config.toml
model = "image classifier"
isotropic = false
hidden_act = "gelu"
inner_norm = false
loss = "cross_entropy"
orthogonalizer = "newton_schulz_5"
decay_fraction = 0.2
weight_decay = 0.02
Rows from block 4 of a small image classifier, named by matrix and row number. Rows with one number belong to one neuron. Each number is 128 + 24 x the weight over its row's rms, rounded and kept within 0 to 255. All counts start at 0. Numbers have three digits each.
After each neuron's rows are labels from the 100 images, of 14976, where the neuron reaches its highest value: "colour at peak" is the nearest of a few named colours to the mean colour under the peak. Only what is clearly more common there than usual is listed. The data: larger renderings of crowded toy scenes.
# fc1: MLP up (model.blocks.4.mlp.fc1.weight, 256x128), inputs 0-127
# fc2: MLP down (model.blocks.4.mlp.fc2.weight, 128x256, transposed), outputs 0-127

fc1.135:122173115087122116130120086109117132146090121099104106121092105106114134132141121154139141111142115141122155123125131112126132087094109113074140115150113164142121138102123136114096116118157087126103116114136133119101093146072141123110165117103089119078134106112149094147092111102116159128158130139142128097061110138152145113180069113099098127120127148112104065133104139131089148110132
fc2.135:134128129143149143113144119134122109117119135121096135102126113156123091125086128164148101148147111102117076187133090118154096135160117137092100143118142138112145083165127141133143123148124133052122130185104153102131138121161125095140144120077118140145128118173108130144083100141137114125134129128125100153171114104114111177092124156161132136134129114066155124156151125153134161167115
colour at peak: grey

fc1.205:146122135101077097109182142125113132100117100115085152146125120093164131122104105116120112158125131106106106120114111100140181117147104118128121102104119146081090140154130111062065112119139112083143142118106174141105141107144136100130118159087134154120120147101155117155090084113118114170119165135159117176116140113110125126109151113148113155139118143095142103170126117132111120098134
fc2.205:138126150159158095133131153165166113196133149153080112174155123168112150129099157110109165126123128138126184111141135129099160135106113093094120127130101161149175147116119162069109118129132139107135174137122130130167146159146153145101143160142169119144108112123131168129124127120109144140123150114112139131144153137130109127126131113133130159143188112132158152151131061112127109126095
colour at peak: grey

fc1.194:122087107102160148128126138095108129162138128195138129091108097086109098126151129121146159132098133134117154096112140124115202116150101166125139127086165135142112064127132123151102140121108103126156130129104120111137121138144147152143092088099135129129125136096143113125130136141083132116123099075110179100078137125102146098146117161141125146119150093102138125115125109133165151100087
fc2.194:107141123143122138103151129137105135111142087202144122133110117111155163166117140111115120122116110139102150121110114131120131088144147114112088110121121125102122071087128158126169126086132147166152114210123090110101122096121086142105122146148127145114143085169114164116110104101129165116125114094117134140111134117148138157114113148114098107088135142152172130094118171133107171123134
colour at peak: brown

fc1.202:158150147123117166138131121083113098138122176153118123123118163104123116145141102136184118101125202153104119114138139127090103106161142144082136119151115133118155096130106103133116131075130066121124158122070137145160153132158126100122116093139148114120143127133118122141119114120130159096125077171154150144117149077130142131105156133130142097118148108144122115123161124109130146062125
fc2.202:178123085111151140136093120138150136129116121074130134076145140073114182138121127130153084106143129158133095129095135147143139173118137113125113108166152126167124148135098079103152117116128124133153122162119110166115116134144100156148137185152117134107124109116133138097149120131147143112138138072137160136133129130115125147128189121159102153118140099171123134134170092112132177163118
colour at peak: black

fc1.149:118118105090095150121152138155134131128091143117188157100046093121130136109110152125138109107124160136155131139120116118101132102127122110090114130116113100141139108147146122175132141134094122133133145116100151113117148149108142107099082111116129127122152094148095092140122118156143082131119167143154148115143161172137120110097111151090176110144112064157128113155114095131122143148072
fc2.149:135110153148120162155104115158129103075135145131153139160125100140164148154104102137105118118127136103094107110117128125142115134093162117103121133138158173115120080087109142125138114109142116141102139115083133146181167107115094098124129134156147065173142131112073135121190159115131120116107130088117182132079156133134145137128110122144145084109125099107117127106127095116115122111106
colour at peak: brown

fc1.242:121161130147105109114162100162117164127163134163111157134129161121190110081167108107122135137096159093113128143108143068106101096175123117151137126129150117127144121143124073108152149125142098116096124150160133148075150180129152116118110099153142133137151117139149153101132121149095115113144153115113099156089091141160089131116139117151143135155108128130098145110129159166137105155108
fc2.242:121129147097119156153117112138129168094099130140163129134108137099128133146156120163102098108132132117202108132118140132125146129151115146169109093123141126124150163133105148114155103133095098125149140116126148141106112141156092084137154155128112121131136119141137123147141148090135065100078118135131147114115133120139128147095127113108034136085170143105103128132159130170114095074110
colour at peak: green

fc1.42:094119124116048111108106131088130099111110094125103130109119111058129143149148157125143152132123136126151091148135136141135150160138159136140143123137115078101134099142105139090132125188147118148134119102141150167146095118139120147163081074145136115133136121169104126115136091153085114148092119130108116152118130142104119126128144142145117130145132070110167114127120125164159185113119
fc2.42:124161112138096116132112109187134155121148186139151112162134123117119109117184153113100107146139099149100115122118124138106061148139116140113141131170111158125104104109092118158123133132121113112114142107123116117109158132129130191135103164131188128095124147135119084110107146108128111162161085140099118121122154091178147151120133148151159145119163137111132121139133160140107180151153
colour at peak: brown

fc1.161:173167114117088151135158119124148174120118156106083113096149110117148101139116136083110121181127095113103112138119110144116138147065122121086168119116122155135088141117099123156104104152126121110128103116136133145096132155116135115117085140112130133109137150103136135134156172162173100142113082120114167127167105079127136095124166121147118117127095104119160105108163109129133081128152
fc2.161:147123179128126169120119172167194111124100106128130126128162128093129116155138141122158130177147174190073140145112100134122144119108135111114087121139104131171143122124144124088144129118129163182122145124136171132117061133136102107122149135127121107130107167140093162144168120144145122169131143137126138152133149131102108130113151165151114133132120134150144132116121168095162156136147
colour at peak: green

fc1.200:108116136115119128148130112136089098169135140110155151119100139167115067093128118151103144138109155109101161121128124131159110127178114141126114140137136197133139137147172108163176148071127104130121146106142137181144093161105137091151096104125186136151131113088127092160123156090130117138106144094136124146082139115120142121142127133099127136170145109126120111120122152166101132099127
fc2.200:128124155125120167158154145109112112165105087126092125124121119197102167120118122108141129141165142153142132149105099141113147126104137081167154128107148082099120137129141129091149129137139155163132163158110136168166095094185156122120118111102138134126096113128127112131132140123167188147096121083122133124088135146118148131128132119104138142121128167141079101118131177163105158119151
colour at peak: brown

fc1.151:084130143130111169126114188138089131152091140133106132142116081086132115140133116135167130131110126114172125130117136108109129136151131148150174100172164142124138125141073133135131156102108132090108126143120117155174118142110109145131124118131167115117127142168152141101113103084149097142141138096111106074166142156103095139133148159114111098055145139151129134100143085128094136132141
fc2.151:095066092157141140140170103108152113143174134128156104157146141135117123141100090153136129159077152150109150100106126113141131124124187068137111152123121122107170114124154118161123142138124118133129159106096137125100128119120153189118127148100101140138107156168150121113118143111082157107123134165136138098150111116122133129110123124119135171096132119143079115119151072149142115158165
colour at peak: black

fc1.170:109110138170064124115130182100111121077087124125120103126160143158156113172140107156080134100102146158160097125121144085109158159141115159132111129154123118126153136138126132096118121182148124099155151131132120115127147089136178146175115109103137136102154128154148108134118122144088131173114124135144146133105137112126177120105132091143119127159164117109152094133112165149157154115119
fc2.170:152159133122141099102138157134166111158121120145136134171158142119144143131161144130136107117137095082111160132076134114129091099111126117134137140111128093150097138134089175135107145124122140142140091101157151094154064162134147159134117129124171120112146132094148130117133099139164045150076154128113129134159111152152149114112121159151122084121107137161104110101126156095152132135133
colour at peak: brown

fc1.250:166176112155107115151116135160116144094144123163139112141096132096125139126098131120115102150113102162127095130086131097119131148107112149115103138137093100078121148131155115079127125111120143093071111136095145105134127099115109155130150124133155173126168117121116163112113125111095116111132157073085146132173113151109101142110127132120133087086138106068097146099122164143145127095144
fc2.250:123150160151117133100146137112100118140111125155111109127103122157142173092099136129164089134107154116122123152142144110160079172125138077138174160138130163084167156140104111123107114136108132132120171075122088129094121154084133151159149105128123137106173164111139116108122114139127102119143094125145116104111129092118119156141116122149163161140195115130088152114129127102148108143162
colour at peak: black

fc1.171:120145128131164091129165169112114111153111139160118127130121146154111144113112097095144124139160142176127116124145129137122132115130111170118133109115158132153119116128136077141072146141085139101113105120146094142173108143104123094159098168133102137157120147162087172119112093117153139079138139139141113160133140084135108174176112143072146075114133112117124105145101105095117142156140
fc2.171:148143143115100135162090122159172124118113079117123136155132092107113137074136135166121172169161138138149168122124139097144148140171122114122107113112088115160150136124096114107165154171128144175124112122102129174098099143106086131149149170063121162150120136125140144118120112125088145131126137106144144092069108145118130154123152111117123124118142125132123118141120160158110097108091
colour at peak: black

fc1.19:111122152137144105116136120110137102091131149134157075129125109086145094098127142088131116109096132152128109180139146142123160075117118138149107103148125129121104113102148141130136146152139179110108119097124080158107100131127155127203144108118128097151184144104099155116143121148114107105123150128136139118141144138148144129066125072111115163100116096170148137106141151140098167138123
fc2.19:115094132122103161124141126115118156138121172097131141140148138122169142134147142133098117166129139147157085117169147151119134093109137193134151124098077154090124137123166165130158107107142160119122084127133135138119168122112089113138148139159163111120087091089144122146169133138114124154161186171111122157135152121096117143142134124117100125141109109119125132135112077127151101065125
colour at peak: black

fc1.181:120097137096118106109122152114165149167094124134143120117113075126119067173155129108164125106163121064114154142100135129135136094158091170107136124145102174122168084158126099133098160091121105152116138123094100148096126133134121093095095099141153154164148150120157124155151135092093126127114151118132151107123131134116147111108129152148133152133121164133121118116158122092089107108124
fc2.181:163105151129155198134101138142101125161130104105128108115112109129114143151132108089131166135140128137109138127141111133097147135139156140101162124096170109113164109144132096111132110132080126111106139134124141183144125141173108093082112112166136122132075141137139140136127126114165168125098105138100143140075100142132155132162141149136168163087173128123064127128132102102112124131164
colour at peak: brown